A small sound classifier, trained from scratch.
Model: log mel input, arch transformer.
Rows from block 2 of a small sound classifier, named by matrix and row number. Rows with one number belong to one neuron. Each number is 128 + 32 x the weight over its row's rms, rounded and kept within 0 to 255. All counts start at 0. Numbers have three digits each. After the name is the row's rms in percent of the matrix's.
After each neuron's rows are labels from the 100 clips, of 14976, where the neuron reaches its largest size: "loudest band" is the band of the loudest frequency at the time of the peak. Only what is clearly more common there than usual is listed. The data: notes from a synthesiser with random patches.
# gate: MLP gate (model.blocks.2.mlp.gate.weight, 672x256), inputs 0-85
# fc1: MLP up (model.blocks.2.mlp.fc1.weight, 672x256), inputs 0-85
# fc2: MLP down (model.blocks.2.mlp.fc2.weight, 256x672, transposed), outputs 0-85

gate.184 085:162124107118109115120102169122168164110147135117155120125091093140172131130133139125133093096037088094206139098137071125139123140117072118150103141126154117127141143064099180137161191086147189172104079143129109093101097137131075111115164156120077086120094136
fc1.184 084:120096134129158154114126139105060118045131118160102124156170162127147078089116119137137124127201153129092143201134201141107165101124108094099117127173143128127110104164154098158097074163125147061122129095134151164124130208108138162149169092109140164105123124
fc2.184 091:150106074066161094106078137135180112147135132069171102086170098133066122045120103136156119098149126109216102101102187114123078158136178152125147093132097142130105088118099124183114129089105117111157197204140172128092089110133136106127042132123108094129141130
loudest band: 500 to 1000 Hz; 1000 to 2000 Hz

gate.255 108:132089121119090169114090161134151157080128137106073077119111139133145132129121102093114194132153150098076146148061070149127191086149162095115095174099097142109084168157194135108127187099115139093130110141127179158174142148133126139099153083106119117120068166
fc1.255 111:142128122120151136149206094204157107198136104094140142099140151130113170090129167186107095124133109121123117128189147126146068131105122115136190092138175135122109101079044147120093087148121172121175191131138064082095100139105138166148139212084137109075184113
fc2.255 116:150103137157128122128151126195092121140118080114207134165183145111151155083159110134147076106129139054144093124166175148150152114137164131115088143100105075122126103101145100153145119117135084087164137215091134071121101125163108091157112162108145109063107167
loudest band: 250 to 500 Hz

gate.148 094:102118087106086071128139175102082142102183129115120105142068095182169123112177090105129173127170030175098105118120139093147125092144132128113168145176116096125048128151099136148176153105119105133129164094147111197188092118163162120089150149151072093093134079
fc1.148 087:167163135131137168079131059117167145145152112138140144180173142149123160137124081137082102154147163138119140074146168103132070157107118121116114066131171142148185115172171137124138070118178135106099146146181117151121152205101104124090097107104118122127106142
fc2.148 093:142113131130122101183096139203075093127091128148150114124138087125164056153087097144163127127139142152108114117165115103132122099117138125071139148122090128191167117116160129103153189069153104134031117063128119143138117150127100096135133127126140153094187166
loudest band: 4000 to 8000 Hz

gate.58 115:106091097089103104167100119153180088147141135124156171113066114148092131155138099110167130108100054107209062138100165147090137124152156038085115141096097138101167103149151148119132101152117141177110147133134127129110103136151104106139065157085097138119178162
fc1.58 119:170106093088099125183187105143096117107188128126149153153135186201100133187111124104143118101162076062073150164105067165161102144116144125073162136124171120111148126123130102176148089109157192189095106104122165139139121115110126165112075127110147180128159164
fc2.58 113:108119172191150130164139145114134095102124107106196094180169189106134177142167121115172195158118111147126106084177157118116110061217128159098155104160162163102172136114121160156136092163105157178107131153106158092134094112101097134057192104090157134141170103
loudest band: 1000 to 2000 Hz; 2000 to 4000 Hz

gate.90 093:087111104118108135170160155141139117200201154195139126103094155155167116160090109100111106123158134090104135149173116169130129164159112162152139121078116120082043145089139106198082107154114157119153134154128082117130144186135135122169097114141167120106139145
fc1.90 097:068140144127135116160091158155138141191187140137146117171153133193152096144105118146125115092141132106116085176156089179122084131156147151140133137041117120156049095062142128193115130148029121121200163157169137138112163147134136141172095086109201113131125177
fc2.90 098:095106176126096116144155169156129133061120230113091103113119066052128125153139114101159149174078134146109111141173143054084128147107140172089151104172128148138167111083171154116134117099131149038097128171107050142099118132132100160074123129107103161105104161
loudest band: 1000 to 2000 Hz

gate.324 096:095085174126185118091116144172118107074093106118216132165143079137126099128145072145125142088140111169088185176134057158161137136140119062145101141135153121082111085098179069137118145117137113097077133173166075127135165168174114125105131139121151111151095165
fc1.324 098:182169111108123134096094147083087159084101140183128127111173130135147104130086170079112094124114113151154100077084123110162145094108122105085074123168093090151193152075118098091138137118124137152034161109113164117096118167159066173143147106118161175133111173
fc2.324 102:157114058143131152143132109161108090135079075208084136123090168164134130169069146145088144087184116160147102124181074155119081109144167057117109122138121161232188113128131135132112123180098121163114087144105133117133178181166112095091188168085161135173119134
loudest band: 500 to 1000 Hz

gate.502 102:063111156094121141116084070133151127180158164071150119158163103111127104197118098124098157123155148146120160139121194124118156068170152105080106121163089137081057117084164113124151132102155091165149177105072171131190144116074161180172084121133091042121100195
fc1.502 097:204118047111184097116133130119194152179172136174102158129140143095118093113126053150160153110129144152130101066146118182084149155136153148114153132143137082119173152176175130127139146148151179121085141085109171180132056131155136111157125080076106172212146133
fc2.502 095:140135083122149158066134141140152127148109189184139145131113122183090082129139169103165103123097069111119114113140094115095181074124064102132073110145079159131162117110184187156153116114064086163106068127056170158151157108110146139172135162147124073130096097
loudest band: 1000 to 2000 Hz; 250 to 500 Hz

gate.1 095:156124137147168113127088142092149144149089112071113189130070160073130113106113102176125137097125159130112096146079184149122127168157083142107213110109114146135124152090088134136164111106113065103143108093136106108115132169129145186084073159121148212171114069
fc1.1 088:133101120077136164093188100151117122093173124150173072126093082184137116145147119105140096138125093071145145048175093166175104101097177107169050133165154130136119108200154171159116122145116134085128138156123158146195147085131104105144117079123076083149127169
fc2.1 096:115122123140099190139128179126127109140183118153144141132124122153186136111124089149065180158114116078139141146131099092118081142134145081100074108167171119152134106141171074106167131123135139141089153119158167129121142156096147134130094115116109119063076037
loudest band: 1000 to 2000 Hz

gate.64 082:161100168117151157169089100161112104191133135100110137128118103145116083116125132103118157179169128196116134114130079113186145159094100167099066144087117141207106112149105080106159149061097040146143150146115110117153125129128090100098138118153106111077168100
fc1.64 081:139177182141147131173092094116126102120118111126156154127103133115137136135130088076139152193135164193117081129153103119142144116117111179150112148085161149188130139127080154130138143097101033150145142141104167081133116122144102111104141089139140105115150075
fc2.64 090:087187169151111125087107087112091111162089178136187200083123161141165118100072140223101135160127112094126124170114147115134157108137173129102129161129086179175114144125172112108197132132161142133065126081126105156107131108134132134111134087133151090060105171
loudest band: 1000 to 2000 Hz

gate.648 086:135144042134146119160051119160164114131201142089191156126130137138149150148123166097155114146133106090132166131146141126169187176144123165130124127094143118140128185141138097101114149158118155134137118048131164126151147132103190091128124127118099170098149108
fc1.648 081:109075070131107162160130086096135167139090113141083130137106171078088173126066149119104080126112126107155078159117135112129159125120135107184105102111150137110116104123108127188122124141172121136122097119155071100103124109183089168066156137137135167102077185
fc2.648 090:076116140168139162114119175188112171092160122115106081214084161172064179125106162129172141090079146143140155122119189212171171113065113163139116164117179133101119132123108112142178074156141174144138151129095096084109158090147124117099128066115129152118112154
loudest band: 1000 to 2000 Hz

gate.144 125:101163144161135178189157115162115105151114073090188065134187179144127128123164127114125187121100138125138133158119130082126163147167065097105133154145143164185122132131141110077143153143176162117128150177162097101097085138098169109100100149141116113112147136
fc1.144 123:134122115136151120156156160182107113125173138109176055114182151136106086136139124073105143101127143113140084151166166068118106164146085117098109163097141155177110153123167087101165174163176131166138126161145129143144087137080157130094103112163117141096119158
fc2.144 123:099124109157170136155164175113198156153142144165092098097122134121160149140131096132141140158155081123124125083128078118146155082155132170125130108089110114093172137148175109122122105121136109141131119139135173132205100120150078121078126159208097110117115148
loudest band: 4000 to 8000 Hz

gate.506 111:139164177143159138165098132081114142144154079134070086099139174170137141104092153101148119127177131096168118107130133117098118135114131117147109117165142104138213146133108158150150163125108156158163144135177141154074135105100138157129124162123123159131114085
fc1.506 118:153104181140126127191152113104123128131187115119144133091148127117153075124083137123131155110092094084161099136156104126073137168152095130123101097111130119124180108095097135135169147102158127172146183134145157154125101093095167142107141167117123134085111103
fc2.506 117:118161143099142164101147097159144112131159082164081102132115095113112094138148093129133163101147116163150187180114203130142179178144192176165124096138184129124121124094119125166124106087133126180161140153135120144221147140077123103175168140183118096124120114
loudest band: 2000 to 4000 Hz; 1000 to 2000 Hz

gate.71 100:153106124141146122207132173145123153133170106144169087092080128105160118150103133129135155132143093125142142098109161175144127189227144121144148132087184103071162109169110101120118077173127094116175149167145177101138109081119131099091078168155141131108111171
fc1.71 103:140109130121125161174153182155111155159195147147120085060106139063147106163139126132084107089173079090121163081119132171088124142172209140144129160104203118079132101150088173121142106191132132121153149168121199085125141091143097148125101129170152148114096135
fc2.71 101:147097138192136119152152083163105106201109186129151109119075115158120140102170111113136089073121146124162167094105156138103122160118140164121070073062083151120188166089146110191105183126076165127120164095165089105150116156141096108122094177071136160090102119
loudest band: 500 to 1000 Hz; 1000 to 2000 Hz

gate.438 094:100085150108098132154132159023139182155139123156138129158112144088137130150113107147144132113141113084149141192096173118092103105128169161192139086133114107147196104173052089124137148124137192208198171092089093145148156127097155138112181161073105112154185158
fc1.438 089:152125120138179113093153135113090074127156150135093148196145123139111171154146165122168127113090148137086178103159081140143122151143110141090140157114075143112093174160088200122158090117152099103066085167111130186163207081181163140126122122119126116070147133
fc2.438 093:070083061119118188145162131104120168126065084120135097146146114079143133109134143123175096125101149046096145105074116137125154158145116118155138129150103135130191131168077175127126133136090093108098158103142083091054121094058142152155119141158125147146170113
loudest band: 1000 to 2000 Hz; 2000 to 4000 Hz

gate.7 123:109159194111108150052157150103165162106107130155140139124115133198136139144128138122100116110149070127179164173125167148129105118144161060117088117098103120165154106108137063121119173125158146042115104196120111125137143140116156150122140156105114120155186111
fc1.7 119:207132120142082120091133086119139119153074146117156103057093153145117121092126112133117145104180156103146189144137134124097141087125145138115152132150180084120173119109175144112077085118089105086132132086104106157064099086150134137157097134093121137139130158
fc2.7 113:166113151130104128172112124171164098096124139051150108168120125094154075123133099107160190076147118128114181126078126118156159170154100104179126102113166135134114129141126108117060042144085140153142127131146111132127143093129162148085105120181134179159099102
loudest band: 1000 to 2000 Hz

gate.598 121:137090121148130149111097163133135086034098105144142201150080140131132087103160131099162118168114131166142122107180123132148127126151127086169134152121125223106061119133122164178211149110116094126144141163160145121109106164085212164104133131164062128119142156
fc1.598 122:125174156132146120133099112124104108193116131108151081091179172151164184144092174128085159126132106084095132125138078027091135123118052132106085090105111120117139131076094127104072115122137124097135136068159103091150138111202118137125113168157189126169147150
fc2.598 108:082087116137131176125144068144134143126102096112154099176083155094155181127128097120118158118131123086123113068130111120147101105103141167104159137101126118181083139134120210110098149161173155150148131108138181133151106110134108142117157080156138129159140177
loudest band: 2000 to 4000 Hz

gate.590 101:152121090136091108115167151174117090119147149127160141118124123080099188125150155096131142164121117194122089164086128123120094184146152128150107153132125144094149077136135110122093143169124174108125101128142127132106152104087111097036109125082180066081112127
fc1.590 096:102141120127098121082143105137084067090152160100168110112115083094129169095121102089149117155096121181104085158118153111087071143106143132155121180150094120158153089191165138139116123204164182128138132111136139117101118111095124115066131122097195052099121131
fc2.590 104:137179098151175162113105136075131083144102189190078123131116107120096126109126147156129170130087150138130126150116147162124144146136149142133137149156071088143098128133063099130089098126092155101092119091065135126120128103088138102095104149118141165135113115
loudest band: 500 to 1000 Hz

gate.295 118:148130143081108183198116141090114117111114117081137113108042176102131130138145071137172150063120232091071127125111106113156191124110100105117131074140146124118179113182087149129188121171138096151100119131104151111129139095112121123149175164100126111114139128
fc1.295 121:099128126097138092145141090119177068105127088149068144138096117083142080076120084103116116110122208138122109142148136143214128141098102113138159082178157078090179125144061102122174145177126082135083145134120145135124111088110103130160186122074158160138110197
fc2.295 113:088059150106067084158152166156186117194143178178133175149151117127140149160129083151099101105056164058092097103083161134153086178149138117051162132118106111135158142157110119154104080163150114139087111152131149117136109178052109113155135166129134120096180117
loudest band: 500 to 1000 Hz

gate.190 089:124093169123124154124131126108049080121163136102153099116060159120147131114048089129123088144125153116099154109172107157123086097122191121168140107092138187126068122100149129097094148141131091111102134142135111101166148185133159106119077122048151204088053137
fc1.190 088:120095076176116137054153156156150181136117163142140132152061149144185135122081090134102104160128164119106102099161117152123072127109157089169130096141165118149139093113156141138107180086155085149084071165165116113115104152136141137166130196105070165086034133
fc2.190 094:118123128135115139140194172122152138072108165125056226107095107134069177171094122139094111177083149053131143160166161144129103105117101115085146118138116162183144132117173140099136044154146108143147165138128140096066147142171204135091091176173180093076132133
loudest band: 1000 to 2000 Hz; 2000 to 4000 Hz

gate.277 120:146150122156129144125099135104111172099118123116111116077185178169125116098158128159159121090126205115129116117162183118135139093136180118195156083077144217118130103102114142207127111125137167115114157134131120159118179173156175174161119114074136128112137155
fc1.277 121:149156107141102140144102148101146154109121110111103115084165189147112162111140132138145146109082195118128113113160205129090141086147189147179178090084130206116136099092126130213151140136125172116112151145121111177123167156161154137158124127074111126114139158
fc2.277 112:153129175147191143115176139140105114117138134118166099059128147125123134097122155110167129091157150138100082149130142081103094149129123147193170113153125153136135094151103077130071128187110131086099141146129101146100127117184174157118085107141116131139098152
loudest band: 500 to 1000 Hz

gate.11 086:121128130158081156147096130136105094093090106142112116098116128092070126151115089077095150053126094102118155113141155156032164035136117112154137129145117126123062117156181139112172101146150092046104099137125113139164177086115079132081117120084136165130102123
fc1.11 082:128087115146099165089108115149126103115061079125114097118093142089072162145122105131088097058180161140112150165112128159087172094116105085141086105127102100118087124175155133096193135152140077082165093129119165145088138085107112122121105077081113158169086159
fc2.11 094:119155168151114137146149131133134109150181130120100111183078086145092101145176097130118138146127124138134102135147145143127100139062082191134070141133087173160071145109121191137149102124158148140108139110124152161079135143109119125144092153028093153176068097
loudest band: 4000 to 8000 Hz

gate.247 094:114122159121090100119108132159082078121140154205147169156132104121144201123118135144061160159081141158110173132135128076166060125099128158196120139147128161116109126136123076091110104167140138173080123092095103098100185143195108142067094153084106091145152075
fc1.247 094:128185092098112091152138184163144133135150142170160112128115081138111205136129103142093142122092136115151151154171128061165144107129163116223167142130136195162056084093126094103173106139163168149119139131155116115086164138137089146076073137117108095141094082
fc2.247 099:148152127114157137154148121117108156132156137171138088143221171103103090191097082107074222171030135135158156096092091118195145127113138100121167080141151083097156134120139136116089162214145112125118163106089127105150161127129124181168098156102080066131135064
loudest band: 500 to 1000 Hz

gate.629 116:115169185142088136128130088161154113134094185130141200101095165179100165135149072108135118093116124109145140113127135132126163088072142141130153124161152149142149147104131178173125132105147118116162139177135157106118168087086147158138157192095126128142104206
fc1.629 101:155076075145134112119139147156129126153124082135116095176196124098152079121123149134160106186091143160105140137072107140135072090149148164173162080114156107136116129118168136135134153143125105161136108093122077096180064218204126113121135102141144059098126047
fc2.629 105:114122136036196156087114216131133049122167077167168088153161146158117123132178100111208117118109109090136123133153138118069074150111154085185101114138135141152099110092154126088145161135144103131083125143116102147146094218035092136162162130156129098155154141
loudest band: 1000 to 2000 Hz; 250 to 500 Hz

gate.501 099:127054168152138160171130147132106111088118149109121152145145142104152143143140080129093135123182125103111172142165098166126091140198136161086107097119158052143211142115077091081129107124108100175167102102113106124071125128121109102125127166144099117135108150
fc1.501 100:181132146091102090112110095114086098146090095110126111160147093082098157114157120159115159140138126161155091186142156106205150126082139154143131116162140109124063135127141109170158128122108115105093128163120196183130107133106120191108156137116086113190135118
fc2.501 099:143121144117135168107122142149162147142103069138132168132192142142104173070093112140133122115171089110138123089136069175091105112109167085116155116106139118167181093160119125063157155147181101157124136091136128145154119096101191168156117118085155138215144091
loudest band: 250 to 500 Hz

gate.420 108:153076128129182137106189171181132164186108137082178147141151078137163118178152086148169054179149046166161101098145152173142180080156181126083168138119168184090132131101163103126168179158171145124165130123169117114148067175121101175159142115125082128159122176
fc1.420 111:129071153127139082130131145172119114200172162126104127160144113145180143205142115180189086146129088119173084126146109147138159109137129146077169098131077177132156145099142075136170169116152122188118118104138098123079112129161146169160128130108082160217149143
fc2.420 102:139107101164176104140139104168100109082106091174145149102193127071122126105131141070109146158104129050138082090188130096131115094189135092154167150124124111102143141175113118075167148164168128074128164168113172123158119096078136087185112114149137132134108102
loudest band: 4000 to 8000 Hz

gate.182 118:131079120148117133161129122111159115130125128082108147100107170169117114122139081118139146118039183125121114179151071107141111105070115187146090125116125083148116102143088116101037148076138135175138135144104161161131118131149076080172164194127180129057144106
fc1.182 112:212125088102125088192137173073141109152101139140108129135128121116141086079111096090159087133160142211121071148146110080111145130122160154088126153154140137154127169125098162073080089135080174158069128162166101115102128130164145061184162101133197111156108146
fc2.182 113:169121101129075126111089170064104190179099094137171157165107086118105168138125081140135091126153119087106113171139118086173152133165096137122073130168146176147109188080135152107074138177093110194113128205148115108128056100134100142167131148146149120138053175
loudest band: 1000 to 2000 Hz

gate.542 092:148119185159086086115156109179071131070108176069168128104122092098148098081180152117152111100130195091149147107120109194120060152147152156109115078134155134144117116132142120111149161169164104048142120129104121153127091115106125050147154042069132138117116149
fc1.542 094:102095059120202118132105152100203141161123089151097124103163150138092156161106092135125176185115061133158154139113123111147151125143112102151117175138101099089127110177107166159121055161071153190140092116170158079123114203122167157081080171198122130127128120
fc2.542 095:123160074145146159098076061068192218178140189176106120123181193148092102193158123155167121152132073177139085128144127147155167125116135137156091157174159105123127094131122094139146143111085141125135178097161121130120139181116129133133077204129149151042137107
loudest band: 4000 to 8000 Hz; 250 to 500 Hz

gate.559 089:173138139177063142061113116174097174071159083079140122121141065204109132099170169136151120129134121138103123183177164118136153137212084064131146137178140162158114118142174041138160153103108129151108161105091132144137080154090116112080100118164093117088158108
fc1.559 095:131101123188140091131085161083165085097159145096136116159149146095147130148128198131118103152105132117074167121138147151145133155096124142109127168098158088159118103130093146095115169080141101144216081086102110088146130135123127190123113170170057191090110156
fc2.559 093:102122149154137154106165169064158152169107157148104063150147144165174098104158127095110123185048148168102151152162129154168134127097129136093171149094076127130157076164098154094125155113113118152213117085106130123172200116170145133102134115140168116147158153
loudest band: 4000 to 8000 Hz; 2000 to 4000 Hz

gate.495 079:084095134113176096122143144131085131105102126212081123149063145131143194135135125151138120124030155118112129106133138126172115136139182154160084128146167145061155101127156169163104108116120103154110064164163168145059130130157113112174078170138103114104116106
fc1.495 081:115097184127145135098082099122202133096117094150135146115213118098131106104089165107144149115118097144175089163121169132139160183131095131129129144140091135152183156099138117073147120140136121118103162137108111096139039134106089106121156083092146114148160083
fc2.495 087:148224142117124082094161152142094187107147102111139126180117163122135127086148129109083180143159106040154151170144101144138108137130085105144074064109147122183117110086123114142139157161155194166176107167099163122166137117149159110085122109145143122132140114
loudest band: 1000 to 2000 Hz

gate.408 122:144154131115078136088217124107106183114133108136141169177153118088077121169171131151072110119133048137124159094136142151151172153153106140149114137140125141168119119131077130151181192055088111071132110147125099095098048111160127089139122132085131117163142164
fc1.408 117:120130131102161127133065208145171195094117146116129164103141148162182141140142073087171159183100153145047125138155144116125122109139227104138164123124157071083069066116171051144089161103103121146081158108123130122163193125124132134159143113133151162087097107
fc2.408 116:144126104091091133190069090180128101100139180139153095153114166216144163145142054149165144110138142160092149154073083102142132117114110120096098146150139125122089084139150081131104121120088124103162106128096163156184129148137074113074139121100137112118133102
loudest band: 250 to 500 Hz

gate.234 089:143117165170154105112101187066111153085154104106204077139087121138145168203132111150144096067127138107081111113095128051167128079092117075161175128091166166108138076161142101152123159134156140099128089166129181176115161186178157143146110090187168167136117138
fc1.234 098:099117110092119158177183074194131127147106146104094163104143142126129066073100109098120140160095147128154160164122124139087125128122120148132119169122107084153123142122175121105079120147156160163152139090148089103115096083090062132043141154046112087115101141
fc2.234 096:138152154055075177132105117124085130120140091106090159126097130160126112159162137145115173154176169106169135129119133119131164123102114157103055158068162153131123167159158133125135081140169110147127102134089121141124164139132127112123157152127162095117195114
loudest band: 4000 to 8000 Hz; 2000 to 4000 Hz

gate.316 094:136118049134100162169102140147170133110102085171130128126133178179113111132123155087121101155119129104172152137168098123108124132122107132110142122137083089100107083138096181081117082150144152175166159090089145195115091115107152129129096112185179160133122093
fc1.316 096:172144121137082130135152146103188083113142091174093134112154144216093126133129192145122134155137136133115178144201119151154141151149097083143135113126103078106130111117111159154108159185128156194067135135107123152140127078038180121149071138206191139130110161
fc2.316 099:092156120096160153099203024115129111173054150117129119171143149126129217084116141094094112122101045120135135147114168123118123090196098157154131177107072095167096124128143166067096124153108183107091143148120109140143113088120117112153112062058168144174097160
loudest band: 1000 to 2000 Hz

gate.203 095:171115058141127111139144156189153109185080150114132150102124082112078130128121086102110127113099094158118144165173091139107134134107138147191133079139149162114139117118098139162110123127145219198191096096145136177129122127133095100121177146129133108106094139
fc1.203 094:088192190083129146169094100074113121101162069150090136124157145145146132181106121170168150126087131131168125101108166153124091166191155122073116180144101101103133118103148170102121135139092061059056151139108162107099102156102139135148088092096099127137143119
fc2.203 097:114115189114157087186112152108159127120108164118106087159100124113143063155162127093103153136139134109153097173152149115146191117151121163075144063129137087106160084182075128171137152046133148206122187106139139116184133137136136136105098100115129104135116146
loudest band: 500 to 1000 Hz

gate.581 089:154103100133107131157120111135135160099123095094129140095084138136120063104165150137119078104125124124172123112116194115176162134129186071147157202133189176144120197203098114202104104171121083131172121179109079117095086125169161104100142136109112126098112156
fc1.581 091:117122190114166081147159159125103102173164123161107156103161201150162085092145127121114183157085135161113138123084124146066109151123116151115170092111213164100136172125159129114115118094152132161136105105148122155057165147053117138177153173152140092150112140
fc2.581 088:128123143145126165117141153074171090176134087150191123119144128150083190109155153170156143121175129121065126126126219092135158165137090115107138114142104129144136198140127129132113103082076170130092100094102115156177159133159126141091115158081099107185148099
loudest band: 500 to 1000 Hz

gate.533 106:071138148132145122116091094115101090109141105143125125167099141164171219131109133130145116102173126110121146140109115142129086154163151148122149111168124130128132116192093105149132132140153091106162094142155133182147148148023123097106155168126183165124098134
fc1.533 103:067135120122168100108092085128140088093138091162096090179094151160140212103098157112181090097136134045105185094129120154124110140132129107117144129184114113110133114137095117172125153106093077087162088184138136189180120127072114153146166154106174142106148146
fc2.533 103:107126105092105148147153160100129103141109115164069103148108102093114158160073115106147080161102133141074093153138129135124117132127121117132109119088084097121146149205131138103176136136119092147130196095178155059169113093106133152096205132059165129141161079
loudest band: 250 to 500 Hz

gate.609 123:105116125225199160127065121124195138137115102192124153159153186130158134165162119100155149188078100145111142159133111119178151162117129177095139134067168198143086075069137088101107122151118162089117112172126084160148095091204212129147110162155112175140160154
fc1.609 115:042121125113194072131138198153134122094112179114098150128166143084147149059110109107110141141099171122134181123078103129054155154061124093140148090204067163149146156122109144220088118088137112133080118130096236151116133087082079128211187124072099164119153122
fc2.609 110:075191093138161095105138101109104141137118096116067164082151122091073126117153141124107138102157121080133141138068095159172139142116155115078171111116127111111136131133147107136173168094131112124103127108062175063144146111098114124137126159140072110137176161
loudest band: 4000 to 8000 Hz; 1000 to 2000 Hz

gate.630 098:129144126158129075085096182088129116228185116102094077140120068150122144127082149138201117130116177091177116129149157080098093106123133113096041123159119138110146113110158115147112101097162106166167085150150162131109117092172119140120116136123185141109168153
fc1.630 117:209163167165107134090196142116162093164138062128108105161168186170108168126185107140084116130121085138104081160123129136110118120130134165102180123107108133096101093176091195118104149117069098140131099160134093151154123139151131181063076122137118115139086130
fc2.630 104:152121104197152089096164077147097150147080123146116184077128133111100154132140187146195133095148171137133135145151093120122134153109136125139109134156113131199117108114132222139129087151135129107125137128145071129117108125151118111156141080095169109137125092
loudest band: 1000 to 2000 Hz

gate.136 077:084153155117103088225172132089149083130088128198081142097110177100139176134094104162088144117147106107102139137140121107151154160169087071121200064090070134108103134120126099117154124059153102174126100176129126184089154149129120139101112160133068137095141085
fc1.136 085:155147136167109078194181138188149091143104101164070147093175163104159125146112117202108134046136117080126127129126100156149108082146101081170159131149081117162118140114177073097085126110155110141149157136132183164124120104118116178108154145092118167122169156
fc2.136 087:158094213062139112116212123037116120147110100202170157170111165152131121122130092057106085097137093127151120120162166124122068140161072124123157176145103149102096174122137135144148242153164173102123162101119135173139102118109155085101168136068110113134105158
loudest band: 2000 to 4000 Hz; 1000 to 2000 Hz

gate.518 110:063082173130146135128100137103155117158115083144161139159064135134120147078089072103133157198181172133115133107089129095082136164119108125098119083150181060136173098147149092162129076160146174108051170137154143179105070098166125110148161127148135090172087110
fc1.518 103:168185090128039118111157108167128135110136176084067130081160128083098106186176160137136120074084116132122132138146124131142147092112199133099100173133077195118103137081139182083112150131084079115198101144144104074156196137107145180133089151112152148122122115
fc2.518 106:077158192167180207138176164126137116126157149194176156103108134112115061107131146155144127131117127085143145115119094137134151149141107121166090160092093167136097113150055119111130142165151106085178199090124131120121135133179112143148125142172121102076151121
loudest band: 1000 to 2000 Hz; 2000 to 4000 Hz

gate.122 124:122184126110072124103088163086108128116188041148213136112123155093148153095094128153152107112194087134140133128096126091146165151136128081152172093157165117122106087072108068170101115098127150114112107122147156126161141140174096135128138084157129141089148089
fc1.122 119:137164077141041090121115138157122138155162110174146100116142093065110163085154146157136149091134116171142129123127094131134212180144160136118158122157112150086124121141126106153127136081171134117067149099108118113106117131146106142139149121106143160130144116
fc2.122 108:132094145117101155090100147114133144132159150155201160089124174162100156115094132173098114121151148140141129122042080094105185140146095105129087164160146133127107082152185206141075137177081065121199134116129141118092161162134121106119165132078115162117112102
loudest band: 500 to 1000 Hz

gate.459 096:146103142079127146173138127071107103080092126151120135080133098118135154157123172203148128142117103118113096144121031144150122130122148150137136136062131142113148172103141119150143123067159159126141082155133150154104143082114104124081092144095167106124118156
fc1.459 093:128155136135144118092111143140143180152163065130089160179126113113129126078140135046043118130127153124167156144144217122084067108155105096090112137110137142170119073107125126096099167119126148165132157124161101098084132191110169099148133079144125129137164132
fc2.459 097:100183152173050078116073142121082135109063150147160083141083191151101208119104141130125180101043149192114084095205099089111070082129066121147174140166135106120116138094127099173054135140154094092077143113113088124138121125106144154157094113132124087121065138
loudest band: 500 to 1000 Hz; 1000 to 2000 Hz

gate.574 088:047117148124126164136113127141161175113115120146134126116164182141093092158172132128139102084122088143206086164134134132201129108127159103122155130139147068115167175113156154075170159130151100149165122104149143151110080164117140103162198150157115143124157134
fc1.574 090:052142107162159177144122115116116146158166152074145093156095162148135187107094161051144149077165101084160141127120145111121079110153134117144145131134182138152121172149128161100146156088194106124128106125152166115139123098115128112112137123160194123112143148
fc2.574 089:138097133063167031151113093152108161062128129155142099122115074135105153132166154124087108106202154090148117146113148176125123133108132167097156068130138143078096142090130135153181125081113139133143098114096200160161196112126117064142144131102127155122141139
loudest band: 500 to 1000 Hz; 1000 to 2000 Hz

gate.254 092:105134114095103112215138097138148127105096070154126137154113131087148152134096141087075124141098132049091145121141125121154076095122133116140137137093138071105090157194084136112133135111158093157130103120208098126110093108082120082076160100104173139186127169
fc1.254 095:117198090118143089122137132188138102109086171209119057090179101086124192128169182126136129097134137090117142083142151108069181143121166085123151155154112074101125110146191115154150080122192094091120158154090106087096200158155116106045182147135133205185117168
fc2.254 101:116118110115141164149114068135133067142176118107079100081147114169144109165120158113163145135079122057107142120173119101085166171096124106104135083103161146097115129122153144070145103133136167112157107156211152123151114153122164117055117122154118211115130124
loudest band: 2000 to 4000 Hz

gate.156 106:100137115134095116162117086137121170122090135106133129069116154166111157168154092086125143118039129077114116085151108147134171099066135070135092133104142111081127126093095121066106133136117129137161149144148115125162110117167136096181065193153129101150141104
fc1.156 112:129113122147132137067120113098137128158123132094063163164152095148101115153145124167136125118128128158114108146101163129130082163119093103070135089135207137103119145106095065162117113116148120164084115098157158150106217112108134108192148092129161119166079116
fc2.156 110:137163164099094070123147135105115077167100100125109141101155088190214105126110078132108119161071180131120158095085103123129102147133116101186129145127103151092080098161154141123112119061174092139151166203135145127139193163103136089138192110173117144146104099
loudest band: 4000 to 8000 Hz